Rows from block 3, named by matrix and row number. Each number is 128 + 24 x the weight over its row's rms, rounded and kept within 0 to 255. All counts start at 0. After the name is the row's rms in percent of the matrix's.
# ada: adaLN modulation (shift, scale and gate of each sublayer stacked) (model.blocks.3.ada.weight, 768x192), inputs 0-95
ada.399 098 [107 128 128 128 141 109 128 150 137 128 128 128 128  71 149 186 128 118 128 128 171 120  98  74 138 104 128  81 128 128 128 128 170 128  97 128 129 128 128 138 147  81 128 175 121 181 128 128 128 128 128 116 128 128  78 128 199 128 101 128 128 128 129 116 128 128  91 171 115 128 103 162 127 152 128 128 128 128 128 145 133 146 128 135 128 112 128 128  57 170 128 128 140  86 128 163]
ada.400 098 [115 128 128 128 128  87 103 128 191 128 138 128 130  58 129 158 128 125 131 128 155  99 128 159 128 164 128 128 128  92 120 128 128 128 128 128 120 161 128 128 128 148 128 182 151 128  69 137 128 160 139 128  96 128 128 128 130  72 128 128 146  49 128 160 128  75  94 128 134 128 196 117 107  85 128 128 128 186 128 180 128 128  48 128 128 128 128 145 113 128 128 128 129 143 128 177]
ada.401 121 [128  97 128 128 128 138 128 128 128 140 112 128 109 106 143 128 128 128 128 128 128 107 128 128  66 128 149 145 200 137 171 128 128 128 128 101 187 128 128 128 128 128 151 167 128 128 128 156 162 128 128 128 128 187 117  92  34 128 137 128 150 128 194 104 180 128 119 128 110 159 128 128 128 104 128 163 128 128 128 128 128 128 128 128 105 128 128 124  80  82 128 135 128 128 126 128]
ada.402 125 [122 105 128 126  99 150  88 167 148 110 157 114 128 161 113  90 128 128 128  96 128 128 100 128 128  93 102 121 148 128 128 128 128 128 128 110 116 125  96 180 128  83 128 128 160 175 128 128 128 128 158  98 128 128 175 165  93 128 137 128  81 128 128 128 142 124  84 145 128  81 127 179 128 139 149 128 108 106 128 128 128 180 128  94 108 128 128 151 128  75 128 135 128 128 105 128]
ada.403 092 [128  91  60 156 128 128 155 128 127 128 128 128 155  87 119 168 128 128 128 152 128 119 107  72 128 128 134 115 140  79 128 128 100 113 128 128  94  91 128 128 128 128 128 138  84 128 128 128 106 128 148 128 128 128 168 107 112 135 111 128 126 128 107 187 128 183 128 128 128  62 172 103 165 128 128 121 169  90 128 146 124  87 128 128 128 128 110 128 143 128 107 128 128  98 128 128]
ada.404 094 [128 128  97 128 174  53 128 120 128 128 156 128 128 128 154 128 136 155 105 128  92  89 128 128 100 128 128 163 151 126 128  54 136 128 128 147 164 110 128 128 128 128 105  91 128 107 128 115 128 128 128 128 128 126 128 128  68 128 137 128 101 128 136  96 128 128 128 191 151  87 165  81 128 128 128 201 135 143 128  82 113 128 128 128  81 154 128  81 138 128 128 128 124 177  83 182]
ada.405 120 [128 105 128 128 122 128 128 127 128 168  95 128  97  82 111 138 128 104 163 177 128 128 128 122 128 128 131  97 128 128  77  94 101 179 128 128 152 128 128 128 128 113  86 135 128 128 128 109  84 107 128 128 181 101  75 128 157 128 128 128 103 128 128 149 128 128 102 151 128 128  97 142 114 117 174 128  99  98 128 128 128 128 128  87 128 128 128 136  97 128 187 128 182 111 128  90]
ada.406 119 [142 102 121 143 162 128 128  86 128 128 128 169 104 128 128 116 172 131 125  80 128 105 135 128 128 128 128 128 128 136 119 128 128 128 128 166 128 128 123 100 128 144 104 128 200 139 134 128 128 123 226 128  91 128 128 105 195 128 128 128 113  98 153 106 128 133 128 116 167 155 128 128 128 128  72 109 146 106 128 152  73 128 140 176 154 114 125 128 128 128 128 114  90 128 128  61]
ada.407 121 [168 128 128 128 128 132 113 163 128 156 128 150 167 157 155 128  54 120 128 128 128 142 129 123 194 128 128 128 128 128 190 103 128 128 200  77 128 128 128  76 116 128 128 128 128 124 128  82 128 153  92 134 113 128 128 128  97 128 128 124 149 128 128 128 128 128 128 143 165 140  99 191 128  95  99 128 128 164 128  71 128 144 128 128 128 143 128 107 128 128 128 146 134 128 128 128]
ada.408 152 [125 139 101 128 140 182 127 100 128 114 157 128 128 139 138 155 128  91 128 128 146  86 152  76 128 138 107 128 128 128 128 128 120 128 121  61 128 128 128 128 204 122  88 128 128 128 188  74 117 128 128 117 135 128 117 159 138  89 128 128 128 167 128 148 128 153 128 128 128  64 130  98 112 128 122 111 128 128 129 128 128 128 124  95 128 153 128 148 128 128 144 128 128  89 128 140]
ada.409 135 [128 104 128 106 146 143 128 137 128 138 128 128  87 148 135  61 128 166 177 121 100 154 144 146 128 128 146 155  82 149 159 167 128 128 153 128 116 150  92 111 128 151 103 164 128  66 128 130 161 134 135 128 128 128 128  87 128 128 163 110  95 122 119 126 143 155 128 120 139 182 128 162 159 128 136 128 105  97 142 147 128 128 177 162 128 101 151  95 128  92 128 145 128 166 142  47]
ada.410 105 [128 173 128 140  82 146 128 111 128 148 115  93 106 128 128 172 204 175  63 128 200 128  86 100  77 128 128 128 128 128 128 128 128 157 128 128 173  85 173 128 128 128 128 106 128 177 128 103 128 128 128 128  93 128 128 128 114 128 128 164  90 128 128 137 128 128 128 130 128 128 177 128  92 128 128 148 128 107 128 128 128 128 102 164 109 120 128 128 128  73 142 128 128 139 128 205]
ada.411 085 [ 77 166 174 128 169 128 128 191 128 115 111  98 128 131 128 145 109  94 128 135 139  72 128  97 128 128 128 128 128 128  40 128 128 123 128 128 186 128  83 128 160 128 128 171 128 128 128  87 105 100 128 146 128 155 128 128 128  99 128 128 128 160 128 106  92  67 128 128  83 128  78 112 128 128 140 116 128 128 128 128  70 128 128 128 127 128 128 114 128 128 128  86 117  68  81 167]
ada.412 087 [128  98  89  72 138 128  73  86 128 128  95 128 128 128 128 106 101 128 128 128 110 128 128 128 172 156 128 151 107 128 128 128  94 152 176 128 155 128 128 156 128  85 115 128 128 128  84  99 147 135 128 128 128 115 119 128 183 128  92 128 128 128 128 128  92 128 128 128 203 200 128 128 118 128 121 185 128 128 128 165 141 128 169 139 147  79 101 128 182  83 128 133 128 161 128 128]
ada.413 124 [ 76 161 118 174 115 128 112 128 158 102 155 100 161 105 128 128 198 128  92 126 128 117 128 128  87 128 177 131 151 128 128 133 128 128 128 131 160 128 176 128 157 128 172 128 125 164 128 165 128 104 144 128  92  90 128 128 108 126 128 142 149 128 170 128 128 128  99 168 100 128 167 128 128  88 128 128 165  82 128 128  97  88 102 128 116 128 128 148  99 169 128 128 128 128 142 171]
ada.414 103 [147 128 172 128 179 110 128 128 155 128 128 128 128 128 103 128 128 128 128 116  87 128 157 158 155 128 128 128 128 128  72 128 121 128 128 128  78 172 127 128 128  92 101 120 128 158 128 146 157 128 107  48 169 108 128 128 222 128 128 106 128 128 100 156  73 125 170 143 186  78 143 135 128 128 128 128 125 128 134 128  85 128 150 128 128 144 148 149 133 128 186 128 185 128 102 179]
ada.415 113 [142 110 128 206 128 128 118  95 128 145 144 141 157 128 170 102 128 124  89 187 128  85 126 106 128 128 128 165 151 128 125 183 128 128 128  93 128 122 128 114 149 128 128 183 128 168 170 128 139 128 128 100 188 128 128 128 158 175  96 128  97 128 162 128 141 147 139 128 128  69 128 128 128 128 128  66 103 128 163 111 128 125 147 140  88 106 128 154 128 117 128 128 100 128  87 128]
ada.416 102 [128 188  71 128 132 153 191 128 113 150 139  73 128 137 128 173 147 139  97 180 109 128 128  93 128 128 171  99 113 128 105 128 128 128 172 174 128 128  98 124  97 128 102  51 160 128 128 128 128  79 198 121 128 128 128 128 134 112 128 128 157 128 128 170 149 117 121 114 128 123 128 164 128 128 128 163  72 128 128 141  95 128 128 128 106 128 128 128 128 128 144 150 128 137 128 128]
ada.417 091 [128 128 128 128 149 127 114 120 192 128 128 128 171 128 143 170 153  64 128 128 128 128 128 128 128 139 138 128 116 128 114 128 151 135 105 128  88 114 128 128 156 128 109 162 128 101 128  96 128  99 158 120 202  73 128 128 128 128  54 128 128 190  80 128 128 128 152 141 128  98  85 100 128 128 137 128 160 163 128 117 157  80 128 159 128 106  94 128 170 147 140 128 128 128 128 128]
ada.418 137 [128 142 128 128 145 121 100 128 148 128 115 128 147  79  98 128 128  76 130 128  93  90 166  85 180  99 128 128 104 128 128 128 128  85 128 128  85 149 117 160 128 128 133 191 128  82 119 121 131 128 128  58 178 128  93 162 128  87 163 128 128 147 110 128 128 118 173 128 128 122 128 128 128 128 143 128 161 128 108 128 169 127 177  93 128 139  88 128 137 128 128 127 175 180 128 128]
ada.419 118 [122 128 128 150 120 128 144 128  92 128 128 132 167 152 128  88 128 112  94 104 170 128 115  94 128 147 128 152 128 128 103 153 128 106 128 128 128 128 128 142 128 143 128 128 156  79 161 100 137 128 143 128 109  89 112 146 128 148 128  71 118 128 116 128 114 176  95 128 114 128 128  92 111 128 128 128 128 101 128 142 128 128 128 128 128 152 128 148 167 128 128 125 128 159 121  67]
ada.420 127 [122 140 131 128 128 107 128 128 128 128 108 118 128 145 128 189 242 128 128 102 174  82 107  95 128 128 128 128 193 160 128 128 128  58 110 128 128 128 128 123 128 128  82  80 128 128 229 104 117 128 128 128 105 107 128 138 128 128  95 170 128 100 106  99 128 128 128  96 131 128 167 128  81 128 128 162 128 137 128 156  77 128 138 169 128 123 128  84 162 128 128 128 128 128 128  85]
ada.421 112 [128 115 128 128 128 128 128 128  88 145 128 128 128 128 128  76 128 152 128  98 117  96 128 175 128 101 128 147 145 173 128 128 102 128 153 128 128 116  79 154 128  90 128 128 128  43 160 100 182 149 128 128 128 141 117 128  96 134 175  88  96 139 128 128 128 128 128 159 128 162  83 178 128 124  86 107 128 128 128 128 128 176 146 101 114  92 128 157 128 128  78 128 128 128  90 128]
ada.422 123 [128 119  61 128 159 136 128  84 111 128 142 130 128 144 128 128 159 116  89  85  98  89 151 128  91 128 128 117 175 128 128 128 118 128 128 130 161 117 128 128  96 137 107 128 128 128 163 128 171 128 141 152  99 128 128 118  79 158 128 112  69  82 128 104 110  87  94 128  91 128 149 128 128  97 128 128 128  72 136 160 130 128  90 156 170 128 128 121 125 128 129 127  97 108 128 128]
ada.423 099 [101 128 128 128  85 128 104 128 128 128 178 128 128 128 132 128 147 128 128 204 156 128 128 128 128 128 140 128 197 128  64 128 146 147 128 153 128 128  71 128 128  76 128 133 128 112 128 109 128 128  89 128 128 164 128 139 128 122 122 151 128 128  62 128  66 128 128 128 191  87  97 128 128 128  52 128 128 109  66 128  92 104 156 111 128 128 128 128 128 138 128 128 161 128 128 128]
ada.424 140 [130  88 128  66 105 158 128 178 100  97 131 149 181 128 128 128  81 128 178 125 106 128 128 198 128 128 107 114 128 148 128 128 134 128 149 115 128 128 128 131  99  80 155 120 128  67  85 108 108 128 128  96  87 153 129 142 177 109 128 128  89 128 128 102 137 139 128 177 196 119 102 128 128 128 118 128 139 143 136 107 128 128 128 128 121 145 128 128 128  69 103 128 152 128 128 105]
ada.425 099 [128 128 101 128 128 128 128 128 150 128 147 118 143 166 128 116 128 193 128 128 128 130 108 128  88 128 128 108 128 152 128 128 126 128 111 128 128 128 157 141 110 129 193 128 135 128   0 128 106 101  58 128 128 117 169 128 128  95 128 158 128 100 128 128 111 108 128 128 128 228 165  90  84 128 143 142 114 112 128 146 119 105 128 187 128 151 154 115 128 128 107 128 128 128 175 108]
ada.426 114 [109 160  99 116 128  95 128 128 130 167  90 128 143 128 119 128  71 128 145 191 164 128 128  70 128 100 128 148 128 119  80  71 167 128 118 128  99 128 128 128 142  78 158 128 128 115 128 128 138 128 148 128 128 130 159 166 117 134 115 148 162 148  79 164 128 176 128 127 128 128 128 128 180 159 148 128  98 128 107 128 128 128 128 104 174  79 128 154 128 177 110 128 128 170 131 126]
ada.427 144 [128 164 107 106 128 128 118 128 206 124 150 128 128 128 128 128 158 161 109 140 128 128  86 128  92 128 104 128 128 128 137 128 121 128 127 128 128 128 161 128 123 128 128 128 137 125 128 155 124  92 128 153 128 128 128  99 128 128 107 109 108 109 182 128 128  84 128 128 144 128 187 128 123  89 126 128 118  99 105 164  92 110  85 128 123 128 128 109 105 106 128 128 105 148 178 128]
ada.428 098 [159 128 124 239 128 128 128  85 149 112 126 116 128 128 128  98 128 128 128 128 156  75 128 128 128 128 128 128 128 114 128 128 128 128  74 128  56 128  55 128 128 128 124 165 128 119  87 128 131 128 128 128 128 160 102 128 113 128 128 128 148 128 121 128 128 128  89 128 138 128 176 118 128 128  94 103 128 128 128 128 115 113 128 128 128  89 128  98 154 128 187 114 128 136 128 128]
ada.429 103 [128 128 128 114 128 133 128 128 128 128 109 145 134 134 128 130 102 157 128 134 161 143 128  83 181 158 128 165 128  96 128 127 138  96 128  53 128 128  97 128 128  86 105 105  99 128  85 141  88 128 127 128 128 128 183 128 128 146 128 128 165 128 128 141 128 128 128  71 147 108 128 128 128 138 165  93 108 128 152 140 160  93 128 128 157 217 145 128 128 128 166 128 128 128  88 148]
ada.430 108 [ 90 128 128 155 128 177 144  99 128 157 105 110  94 128 128 127 128 184 110 102 132 168 106 148 128 128 162 128 128  98 128 139 128 128 128 128 121 128 128 128 166 128 128 128 165 128 128 186 128  82 159 141 106 128 162 128 128 143 155 128 149 128 128 128 147 154 128 105 128 180 179 128 180 128 128  78 128 119 161 180 101 128 128 128 128 116 160 128 128 128 128 128 111 128 140 128]
ada.431 120 [114 128 128 100 111 128 109 128 128 128 102 104  74 108 128 178  84 138 128 151 128 156 156 128 174 128 128 128 106 128 128 108 127  66 128  70 175 104 111 183  77  48 160 128 128 107 123 110 103 148 149 128 128 189 101 128 137 128 128 137 128 133 156 110 163 128 127 128 162 128 128 128 138 128  96 121 128 128 128 128 149 128 128 128 158 128  96 112 128 156 165 128 113 117 128 128]
ada.432 110 [128 133 144 128 128  86 128 128  84 156 128 128 128 128 109  69 128 128 128 128 154 153 128 138 128 128 114 128  80 150 104 128 184  94 128 144 128 128 128 153 128 128 128 128 128 128 128 181 128 128 161 101 173  91 145 128 181 128 105  80 168 128 157 128  94 113 128 128 177 200 128 125 128 128 112 165 128 128 128 128 169 128 123 128  91  77 128 128 114 128 168 128 149 105 128 128]
ada.433 119 [128 128 128 150 128 128 128 104 175 129 128  87 128 168 128 128 218 172 128 128 120 128  73 128 128 147 128 107 128 134 128 128 128 128 128 130 151 128 151 152 128 128 113 128 128 165 125 128 128  68 101 128 114 128 103 128 128 128  93 156 108 102 182 128 108 128 138 109 125  95 128 128 128 125 128 103 128 109 135 128 128 128 128 201  96 174 156 128 160 128 128 113 128 128 128 176]
ada.434 109 [136 128 131 102 161 151 128 128 119 117  71 128  98 158 128 121  69 151 173 150 128 162 128  81 128 128 143 128 102 128 128 128 128 161 128 141 128 127  90 128 128  84 116 128 122  88 128 128 128 152 178 110 131 192 122 113 106 128 176 135 128 128 128 128 128 128 128 128 128  75 128 128 128 154  97 128  90 128 128  80 140 140 128 128 160 111  80 128 101 135 128 128 128 224 128  90]
ada.435 154 [122 128 109  85  99 128 128 120  95 149 128 128 128 128 157 128   9 128 153 128 128 144 169 114 128  76 128 151 128 128 101 100 128 159 115  98 132 128 128 139  68 128 128  86 128  63 128 128 124 130 114 128 162 165  92 113 150 128 169 151 128 128  92 128 128 154 133 119  95 109 128 128 108 124 103 128 128 128 128 122 185 128 128 128 128 128 119 154 115 128 102 124 128 128 128  50]
ada.436 113 [128 128  91 185 128 126 157 130  52 128 128 106 102 128 128 128 157 155 128 191 128  79 128 146 128 132 173 128 128 116 101 128 191  58 117 128 128 128 128 128 138 170 128 128 128 128 164 163 128 128 128 128 128 128  88 128 128 128 128 128 128 128 128 128 119 128  74 128 117 128 166 123 128 128 128 128 128 128 128 128 128 128 106 105 128 128  99 128 164 159 206 128 128 128 164 128]
ada.437 121 [116 107 128  95 128 122 142 128  84 128 119 123  94 136 153  99 128 112 207  91 157 145 121 128 195 128 128 128 128 122 112  82  84 138 176 128 128 136 128 125 128  91  97 134 128 128 111 128 107  97 128 128 136 128 130 128 183 129 105 148 132 128  81 128 128 128 128 128 128 143 128 128 142 128  80 128 128 128 128 142 128 128 154  89 128 128 128 104  94 115 128 128 128 128 119  72]
ada.438 112 [128  96 128  74 113 128 128 161 140 158  90 145 170 128 128  71  81 176 172 128 131 169 128 128 128 128 128 101 125 118 128 128 117 128 128 130 128 107 128  92 128 128  97 139 128  74  91 128 135 128 128 145 128 128 128  61 128 159 143  78 128 128  84 128 128 128 128 127 201 128 104 128 128 101 122 128 128 128 149 128 128 128 168 128 128 128 128 110 128  98 102 128 116 160 148  75]
ada.439 133 [134  91 213 128 128 128 120 148 128  86 182 128 126  98  84 128 184 128 128 126 128 128 128 131 127 128 128 128 147 128  62 134 128  93 158 128 128 128 128 110 184 136 128 128 137 128  93 128 104 128 146 128  93  67  96 128 161 128 128 128 134 105  93 171 169 123 128 128 178 139 128 128  83 128 111 128 128 128  99 150 128 128 128 155  81  60 155 155 152 128 117 128 140 128 128 129]
ada.440 115 [128 128 150 123 112 128 128 137 118 134 128 194 128  88 105 128 109 128 151 150 106 128 128 128 128 128  99 109 128 128  97 141 128 128 128 108 153 111 138 151 128 128 128 128 128 128 128 162 128 183 128 150 122  87 128 128 128 128 128 128 178 150 128 204 128 128 125 132 182  91 128 141 120 128 115 128 128 156 112 130 172 111 115 207 128 129 128 159 163 189 122 166 187 128 128 128]
ada.441 118 [110 135 128 147 128 128 128 128 137 128 128 128 128 143 115 128 128 176 128 128 158 189  94 160  57 130 125 102 169 143 128 128 128 128 128 138 128 128  97 128 135 115 150 128 148 126 165 128 177 114 128 128  93 130 117 128 126 128 171 129 128 128 128  92 128  91 128 117 112 162 172 128 102 157 100 128 128 128  92 150  70 128 171 150 114  68 128 109 144 106  95 128 128 104 128 128]
ada.442 094 [128 128  93 141 128 128 128 128 128 173 128 128 128 141 128 128 128 124 128 128 150 128 160 127 128 128 128 168 128 128 128 128 128 128 165 128 128 128 144 128 128 128 128  87  75 128 128 128 128 128 128 102 119 148 193 128 128 118 134 169 128 160 128 128 128 128 145 128  57 160 128  68 128 128  81 128 124 128 178  91 195 100 128 128 107 128 128 165  99 158 128 134 142 144 128 110]
ada.443 075 [128 128 152 128 137 128 114 128  91 128 128 128 128 128 128 128 147 128 128 128  50 160 143 128  88 128 128 128 125 105  91  66 128 163 128 128 240 128 126 128 128 128 128  80 128 128 160 128 128  73 185 128 156 128  52 183 149 128 128 200 161 161 128  80 128 128 128 128 128 128 138 128  74 128  97 128 128 128 128 128 141 128 128 113 125 128 106 128  88  86 128 128 128 135 128 102]
ada.444 110 [128 128 128 182 149 128 128  88 128 147 128 128 174 128  93 128 128 128 128 108 152  91 128 100 128 128 128 128 133 112  34  85 160 128 128 159  82 128 128 128 128 128  87  97 141 121 128 128 160 140 145 128 165 128 128 128 128 128 130 120 158 154  82 163 128 124 131 128  91  78 128 139 180 128 108 157 167 128 134 155 128 128 128 128 123 128 160 128 133 187 101 128 128 128  99 160]
ada.445 104 [110 128 128 128 144 104 102 128 128 128 128 190 103 128 159 199 140 128 128 102 128 111 154 128 156 165 128 119 108 128 128 128 108 128 128 176 142  61 128 128  83 181  89 128 128 128 128 128 128 128 115 128 165 152 128 128 128 170 128 128 138 125 128 128 155 128 193 128  75 128 188 102 119  90 163 159 128 142 128 111 167 108 128 128 160 128 175 114 131 128 135 128 128 167 128 128]
ada.446 081 [128 128 128 166  88 154 128  88 128 119 182 106 128 128  87 128 163 128 128 184 107 128 128 177 102 128 128 128 128 128 133 128 111 128 128 128 147  67 128 128 128 128 128 128  60 128 128 145 128 110 128 128 128 128 128 195  69 128 128 128 128 128  99 128 128 128  76  95  52 128 101 128 128 128 167 128 128 128 104 128 128  99 128 124 119 128 128 167 128 128 128 144 128 128 145 104]
ada.447 112 [ 98 128 128 142 128 128 128 128 128 117 128 128 128 171 126 128 132 128 128  72 150 128 128 128 118 128 128 128 128  76 128 128 128 126 128 153 125 153 130 199 152 128 100 128 128 141 128 128 178 119 128  76 107 128 202 128 164  98  95 102 128  74 128 128 128 128  73 101 128 128 141 206 100 128 138 128 128 128 128 194 143 170 128 128 110 101 128 128 127  66  77 128  92 172 122 124]
ada.448 112 [128 166 128 128  92 173 128 149 128 128  94 128  70 128 128 128 139 100 171 145  88 132 128 128 128 128 128  92 128 165 128 165 136 160 128 179 134 101 106 174 128 128 109 123 128 177 128 128 128 142 111 128 115 192 128 128 134 178 102 128 128 128 128  39 128  82 128 128 192 203 145 128 128 143 128  91 128 128  68 128 128 128 128 128 144  63 128 146 147 128 128 128 128 128 128 128]
ada.449 101 [128 150 128 128 128 128 120 104 224 152  92  94 116 114 146 128  91 128 128 181 128 165 128  90 128 128  93 153 128 128  58 128 128 128 128 163 171 128 128 155 128 128 128 143 128 147 128 109 128 128 128 152 128 128 128 128 128 128 128 128 128 166 128 117 128 128 101 148 104  81 128 128 115 151 128 167 118 128 174 119 128 132 119 102 128 116 128 128  96 128 128  69 128 166 147 142]
ada.450 103 [128  75 167 128 128 147 128 128 160 128 173 128 141 128 128 128 103 141 154 128 128 128 128 121 123 128 128  95 128 128  94  95 137 151 150 128  81 128 128 140 128  96 106 183 143 128 128 128  76  99 128  63 128 104 108 156 102 128 128 128 128 128  54 128 128 151 130  92 128  42 120 128 128 128 130 128 147 128 143  94 128 128 128 128 128 128 128 106 109 128 128 113 185 172 128 128]
ada.451 115 [128  61 128 203 128 128 156  84 128 159 191 212 128 145 128 128 129  74 128 128 151 117 131 102 128  89 168 128 106 128 128 128 168 128 141 128  78 122 128 157 128 128 128 128 108 104 128 128 117 128 153  75 128  87 128  76 128 128 128  82 116 163 127 128 128 142 121 113 150 128  94 128 188 128 128 128 124 122 166 136 169 128 171 153  84 128 128 158 128 146 128 117 128 128  87  77]
ada.452 092 [169 128 153  81 128  83 128 179 128 144 128 128  69 128 153  84  60 128 128 128 128 128 128 176 150 128 128 128  74 128 128 128 100  99 128 128 128 128  82 128 128 128 137 154  86 113 128 128 171 128 108 134 128 128 100 104 128 128 128 132 128 149 128  84 128 107 202 110 128 128 128 128 128 128 128  97 128 214 162 128 168 134 128 104 128  95 128 128 128 128 128 128 165 128 128 115]
ada.453 099 [128  81 148 128  94 128  93 128 111 122 145 128 168 128 128 137 128 122 128 122 128 128  95 148 162 134 128  93 133 128 128 152 149 128 128 128  56  98 128 128 160 165 161 189 128 128 147 158 128 140 128  99  99 101 112 128 128 163 157 128 128 112 106 159  96 177  93  81 174 128 100 164 128 128 117 128 128 128 128 128  70 127 128 122 133  89 174 158 168 128 143 199 128 128 128 128]
ada.454 140 [129 128 128 110 128 113 128 109 150 128 128 136 105 128 121  84 114 128 166 128 128 178 128 165 151 115 128 128 134 128 168 181 128 128 136 194  85 128 128 128  89 174 128 167 128 115  72 177 138 128 128 152 153 128 128  66 137 128 128  80 138 128 112 128 128 128  93 123 128 193 128 114 159  94 128 146 118 128 128 190  95 128 128 141 128 106 128 150 128  99 128  95 128 143 161  78]
ada.455 076 [128 128 128 187 172 128 162  89 128 128 128 128  84 128 128 113 128 104 128 128 128 142 170 201  78 127 128 128 123 104 128 128 128 112 128 128 128 154 152 100  81 128 168 128 128 128 128 128 128 128 113 128 128 128 107 128 128 128 128 128 128 150  86  62  92 178 181 106 128 128 205 134 128 128  88 133 128 196 126 128 128 128 128 128 128 128 128 128 177 135 152 128 128 175 128 128]
ada.456 098 [140 128 155 187 128  96 164 128 167 128 148 128 135 128 128 128 175 128 128 128 128 145 128 102 128 148 128 136 150 118 128 128 128  92 128 128 128 151 127 128 128 178 104 152 128 128 128 112 101  94 171  45  96 128 128 128 165 108 128 119 147 105 128 126 128 179  94 141 140 115 128 128 128 140 128  96 128 128 128  81 128 128  76  76 102 128 128  98 128 128 128  58 128 148 128 128]
ada.457 101 [128 128 128 128 128 128 128 128 116 128 128  79 137 122 162 128 128 105 128 126 139 128 128 128  76 128 128 121 128 128  75 128 154  44 128 128 128 128 162 128 128  73 128 128 128 157 138  85 128 138 128 122 128 127 128 128  50 102 128  92 107 113 128 128 128 128 169 128 101 155 128 128 203 164 180 128 142 128 156 128 128 128 123 128 103 128 169 128 100 144 128 128 128 128 111 162]
ada.458 154 [153 128 137 128 142 132 111 107 144 128 132 128 128 145 128 101  19  94 166 168 126 119 139 128 192 128  90 132 128 165 128 128 128 139 128 128 115 128 128 175  68 128 128 128 128 128 128 105 128 184  76 128 166 128 108 128 172 112 120 111 103 145 128 163 115 128 128 121 128 128  82 114 128 131  76 128 128 128 178 107 203 121 142 128 150 159 150 165 128 119 128 128 128 128  97  86]
ada.459 132 [160 137  77 160 128 118 101  89 128 106 128 128  97 128 128  92 187 165  76 100 162 128 128 109 128 106 128 172 128 128 128 128 100 128 128 128 144 128 126 101 111 128 128 189  93 128 194  69 128  90 128 128 127  95 182 128 128 114 150 128 128 128 128 149 128 128  94 119 128  44 156 128 107 128 128 146 128  61 106 128 128 128 119 108 117 128 128 101 128 178 153 128  85 120 173 128]
ada.460 116 [116  94 102 129 128 128 100 110 134 128 128 128 128 128 128  83 160 128 188 128  93 128 128 101  75 162 128 128 104 102 187 128  93 112 128 128 128 128 128 128 128 144 177 128 128 112 128 128 128 128 169 127 151 155  80 128 163 128 128 153 120 108 128 128 102 128 132 128 138 109 128 128 132 128 114 115  82 128 128 173  78 128 128 128 101 143 128 102 108 116 109  76 128 128 128 111]
ada.461 123 [110 162 128 128 161 101 128 128 128 128 128 132 128 128 144 164 175  87  90  89 128 112  92  99 128 128 106 128 184 128 128 114 128 104 104 128 128 128 128 128 128 128 128 128 128 174 128  77 103  92 128 198 130 128 128 162 128 128 115 128 128  92 151 139 128 128  95 128 128 128 142 128 128 149 157 128 107 128 128  92 128  94  87 186 128 199 149 128 128 128 128 128  79 129 123 189]
ada.462 106 [128 147  87 157 128 128 153 110  75 128 128 136 149 128 128 128 176 168 128  88 102  92 128 184 128 168 128 127 128 128 144 172 128 128 128  68 128 144 128 128 128 111 167 155 148 156  86 152 128 128 108 128 128 161 128 185  68 128 128 114 128 128 128 128 128 128 109 128  70  64 128 128 128 128 128 128  91  82 128 128 128 149 128 128 128  71 128 128 169 128  80 128  65 128 142 128]
ada.463 117 [128 132 127 177 128 161 128 128 165 128 128  84 128 128 128 193 244 128 128 128 168 100 128 128  57 128 161 149 128 128 167 153 113 128 128 166 128 128 128 128 122 152  88 128 145 185 190 128 128  95 128 168 105 188 128 136 128 128 128 128 128  88 128 123 128  72 128 128 103 128 142 120  95 128 128 169 128 106 128 111 128 128 128 128 128 140 158 128 146 128 128 137  72 128 144 180]
ada.464 090 [ 96 128  69 150  93 128 128 128 128  97 128 128  82 200 140 128 128 128 128 128 128 128 128 128 128 155 128 128 128 128 128  61 128 128  98 128 128 169 128 157 190 128 102 128 128 223 128 112  93 128 213 128 142 107 128 128 128 101 128 156 128 128 128  74 128 128 111 128 128 128 128 128 128 128 131 128 128 128 153 198 128 168 104 113 128 128 128  75 128 139 163 171 128  73 128 128]
ada.465 104 [128  79 128 147 116 128  93 128  73 128 148 121 147 128 128 128 128 128 157 132  99 128  99 128 128 128 144 128 128 128 128 107 147 184 128 120 128 128 128 127 128  85 143 149 171 128 128 138 128  97 145 128  56 128 128 106 208  84 128 128 128 128 183 128 128  78 112 128 188 128 128 128 128 127 128 120 152  82 128 143  59 128  99 163 105 103 128 128 102 102 128 128 128 128 128 128]
ada.466 109 [128 128 124 128 128 164 151 128  88  81 120 133 128 128 123  98 159 137  79  61 126 128 128 210 104 153 128  95 128 136  84 169 128 115 128 157 147  61 118 151 143 128 128 128 128 128 109 184 128 128 119 158 128 129 123 128 145 152  81 128 128  91 113 128 115 128 128 106 108 128 167 128 128  91 128 128 128 123 128 149 128 128 108 156 128 122 169 124 173 128 128 128 128 137 128 139]
ada.467 071 [128 128 128 128 128  98 163 128 128 114 125 163 135 170 122 128 170 128 128 128  86 216  89 128 128 128 128 128 128 128 168 168 128 153 124 128 128 128 148 128 144 128  92 164 128 183  97 173 128 128 128 128 128 140 128 120 128 128 128 128  83 128 128 128 128 128 128 128 128 128 182 128 128 161 126 128  95 110 128 128  60 128 106 128 113 192 128 128 128 128 138 128 128 128 128 183]
ada.468 099 [163 128 128 115 128  88 167 154 144 128 128 134 187 144 128 159 128  84 179 128 151  82 132 128 128 128 128 128 172 128 128 128 128 128 102 128  99 135 107 128 131 128 128 129  95 182 111  90 128 128 128 176 128  95 128 128 128 128 128 122 164 128 128 128 128 128 115 128 100  28 116 177 128 152 128 128 128 128 128  91 128 128 128 128 128 128 128 128 158 128 128 142 114 128 128 128]
ada.469 089 [128  84 128 108 128 111 159 167 141 128 128 128 128 128 128  55 120 128 191 128  98 137 128 128 128 168 171 128 128 128 143 128 124 128 128 128  77 128 128 128 128  81 201 126 128 128 128 128  95 128 161  73 171 127 104 128 128 128 152  93 151 128 128 128 159 128 128 140  90 128 128 109 128 128 128 128 128 106 128 128 119 138 128 128 101  82 128 193 128 197 147 128 128 111 128  93]
ada.470 123 [128 128 128  74 128 158 128  82  79 156 126 157 158 107 128  73  78 128 128 179 119 128 166 128 168 128 128 144 110  94 128 128 128 103 128 155 128 108 128  86 128 128  77 107 154 128 108 128 128 128 128 105 128 124 128  94 128 146 135  78 161 154 128 128 128 128 128 106 128 128  88 140 200 128 128 128 129 128 151 108 128 146 128  94 186 101 128 152  90 128  98 128 168 181 128  63]